From a checkpoint of a small spectrogram diffusion model.
Training: soap at rate 0.0017, 6200 steps, batches of 64.
Rows from block 4, named by matrix and row number. Rows with one number belong to one attention dimension. Each number is 128 + 32 x the weight over its row's rms, rounded and kept within 0 to 255. All counts start at 0. Numbers have three digits each. After the name is the row's rms in percent of the matrix's.
# q: attention query, key and value (stacked) (model.enc.1.2.attn.qkv.weight, 576x192, the q third), inputs 96-191
# k: attention query, key and value (stacked) (model.enc.1.2.attn.qkv.weight, 576x192, the k third), inputs 96-191
q.52 106:112077112163106143179093154175093126130106157148177117116135097170143130104130146119172140064079132154171180157106058146104121127131122095199115122130109161034126100133086105135128078157140127087119080079099122126109122104106117104091133126113094116204078124180165112122103130041061137117
q.53 097:169110069124066120110117145153116175119095134167108090105138179123087139137173158168102168179154164151120048118133153121139183121102063181080150129078139089143143125115102064123124057121053175131097153147133133180115191156138140116052118116151127115123137138171092126117097148108173100137
q.54 114:150128103172101129096107123185116056158155117105169135123130133137170154162135113136158143105193106132100069107110166166134121106199139112145178172150128183167110159130084135110153058114113190108114118109172082150109151076107104156084147123170106084151206143167161100114185169124169148077
q.55 108:112130089114088126211119122148131151149131134144115091136136112127137171103163077138135139090130117167159168180136114194162124160136116117146137131162101148159123047131105143101128108138156117116193099066105122134147086072114133080169149144151096188113135057109139081053143186099108107138
q.56 097:084104160139077104080122129174135147148074075101149121153133155136113091131120107108101099105161152119095086090097114078144095101121129173129168118109188156178138114154079128159132125084100183157125140119205123128124141160150078150109132145117112125133135106123142099156135130071120150049
q.57 110:094152126068135105189111097122158153127079102068131116147106115123154195086153158149111132172102107154143178152105118120167112173077159117127090153188116149211211084098139115134145093140128055127152144091087092131094069180134174080153137184174135158100124141049077118101128095157138065081
q.58 100:098132153056175129112122127100153181112167135124152122148165149130150183067094143090081109157096112168069156136119147127192149167146158133181163158101132081090141126134186122127081137104161105172136144158124124146117058094142107124139098092114161163116098103127120170158102115097061090156
q.59 095:050146111085144137200144106146141123123105131071161117105208166071158177175172136106043117176100108139112166123174093115096111136143102183145118166196139134141119113112164080095149146129173102116143116110163105136081129173077090105128108136163151120077129154117086109164095159124122106140
q.60 102:130106110115123121165122116114114133106094145163166149094132169137154162207162136117160143168143167058166128138128111096127121115180148165095166117116156186123089160085112160158073109155095102146118157101149149122106133148142155177122064157157117126161117156164116169139163118198158187216
q.61 100:147127134099107147089140148137165076130119104118127156123156152149092138135144139149133093204121161111013133114153088141180139130130123124066085081142152170159163139098119115108080192157124106086138120129125072107129139109035091060135138138178147082081143101148105164121127157173166180146
q.62 101:160181135125160078139126103114119165133141091165060158134104089113110110125092098088163097160100145097113179146142135142140113181162144118079140177082125132096101158106125145135170130122200119094127102123135181179071159125166147169126169204130182137145133151114131127142067090118136132174
q.63 102:136179153104100132110095165166164183177079138130173153173179151114181079121145171170166139128127127113151114109164067096186150082130085086119157132139177153189168168134152129044119130126079105144122111099183179158138153122173060184106146099128148153167173109133094144101079126155107149102
q.64 089:100122119141197141159087137095169094200110145035090146097132142116145121158195207093086096124097127140122136152097172107125115112140069089138134140106086144142160088168159071086095122150102166117117137112167125183065118149229122119153142196130093162126142122133186137129145109120122179099
q.65 073:109067088106147106079109131127151081115118164129205142123148144173118071094105183109150075088128170068054136122171173143122101113095082119169138160160119118078124152122191153095103199116064092171095168116151138120091096155172075138113126084081146151145189140111115135153130177170121146097
q.66 082:157138123121094159129088133092122190135129171148150165180169112133087108153080162105185139074057085125125141051131087118067073110113169159195153166110171055138139096108176108131106127118116054164103074092099106105122161136152099107147094096107146124160105130119109137145184107120096092142
k.52 095:147077114164121161179155140141184186115091170164197074088153115156148145068183088133169159081080107086194140125139141129055102148136151123181162154123168162137122151134141085083140109192107119120138115156064092074137089104133161080123164151152139150146071104134134135118111139132131139129
k.53 090:181128132147023120130151123147101067090164152118110101134130115095111098152144104124107127128121152184136100066169113148100162083128093113178063132155202165128165154054113165186087068100037127064132124135212153179144151145093074129178084167192132122138165127171151169121146156090123161199
k.54 100:111097144100151141090109111139110148136166104087115116142090117071061088129141080070135122117143124120178131075142130110158126062172147128164189146076086134092066162132050116102141092134150125098160089102130186138143146070121088098135171181137122112135129078078138123098183105147178125110
k.55 102:138111143111126129162133127188129109186149199120061157092153062112146159039158132116115148130129133167170124173110123152072108118158126092133115153169162159098116153192110130128114056167137124091101078078080085130085146078065154128152095147211129112096203107098184126073151156191169101148
k.56 099:135105137148056125133108175161144162143117175132086125125111174127093070127109078082096097157120142124085154057090120121153154136095116125102140115147090143141141182117141203141126106116072129110143136160188097154113146111147137115164109071116145122107115114188134088095141133123105107199
k.57 098:095111122107094098140139168074146140112099193114096127135184143110133119088153111145135128128114194098138146222114150184145102168076134138115133116156134097133164094100174127155119137128080149121123161110088150121108111169182170124142135122155146125107110192156151166075107167116161047146
k.58 091:141153165172138138131155144141140086089088195133136132171121108156117130066139148097166115106085136161120159152075102142125132104107121146085059086101122119139107109180153157116105168126180093135192161194074088126145064163153203124114148116063170092150149165143153131118096098074159095064
k.59 085:142109153137103085161122108102151146162119126163103126158122108197101116097170207048136104159098136168189135133070168157087107106140085132124133125155148151142163132105141122092163154147139130178143126161153103046105154150129099136156132126112134112086140160111168076138112115142174124092
k.60 092:162164115142179142089135162144127137114069135133119136159155124082138155179096168177131091131166170111155107115095160107122117089153085122100122199103137152122122135133111175110153069120155092094100151159141141110092148121132175115116113169172059101088093145140098162109098064171199178139
k.61 092:148091110132079109118171119210129113097114068105114161130097177118123143087190092151173077228119123095075094053105110166149132132067149107126101138085156141182146113128101104118140071106188167158121066130080125098107149117082124089116148129136115130128129128109142098139169072097166141124
k.62 088:121177138094153216134114101128116142102095158123081136105134091146118127158169122128153143173093156085110070167144156088149117104130115080094129092155113132089153145131168131124146131167099122175122086108159139159133106082167130106122132123198091107106141130148141165143111137186147186142
k.63 101:138153145143114095089047131154133156106087129111119116169098095084149045174137142128115053129128115144117175091119136139189158107123090138104103114138151102133135169144116149047142108057142106121085108137202070200085123107100129132117107088175115107130132150179121144134093153104160087107
k.64 092:159155085077088088161129087038197148150109102134142144127170085174095118160122130143088127138132145154139152134095142099153025140119106132133153091100098135121144122156140134106124110092141122139112137110136091141117119180169095138154129127119131112176141138134119119181124117172110141141
k.65 078:125123134117148093083086093127100114157081076124155069112195098118112148099079150142126146109146100185153124154129152135125126146077170132110108140100148099080124116117166078114118066099168152098116093165160138155060126219187112156182135098092155182152109152158096113138116079110094163169
k.66 076:239106119108175115149142068109138136136065108120105135105122091119146172090154126150136178156113133167145130145114095081163123197142147191111114110097153142127116082096140102155129119080176121117117126057114069115131153201140123114174090131110170170088141102090079070161157069099115149143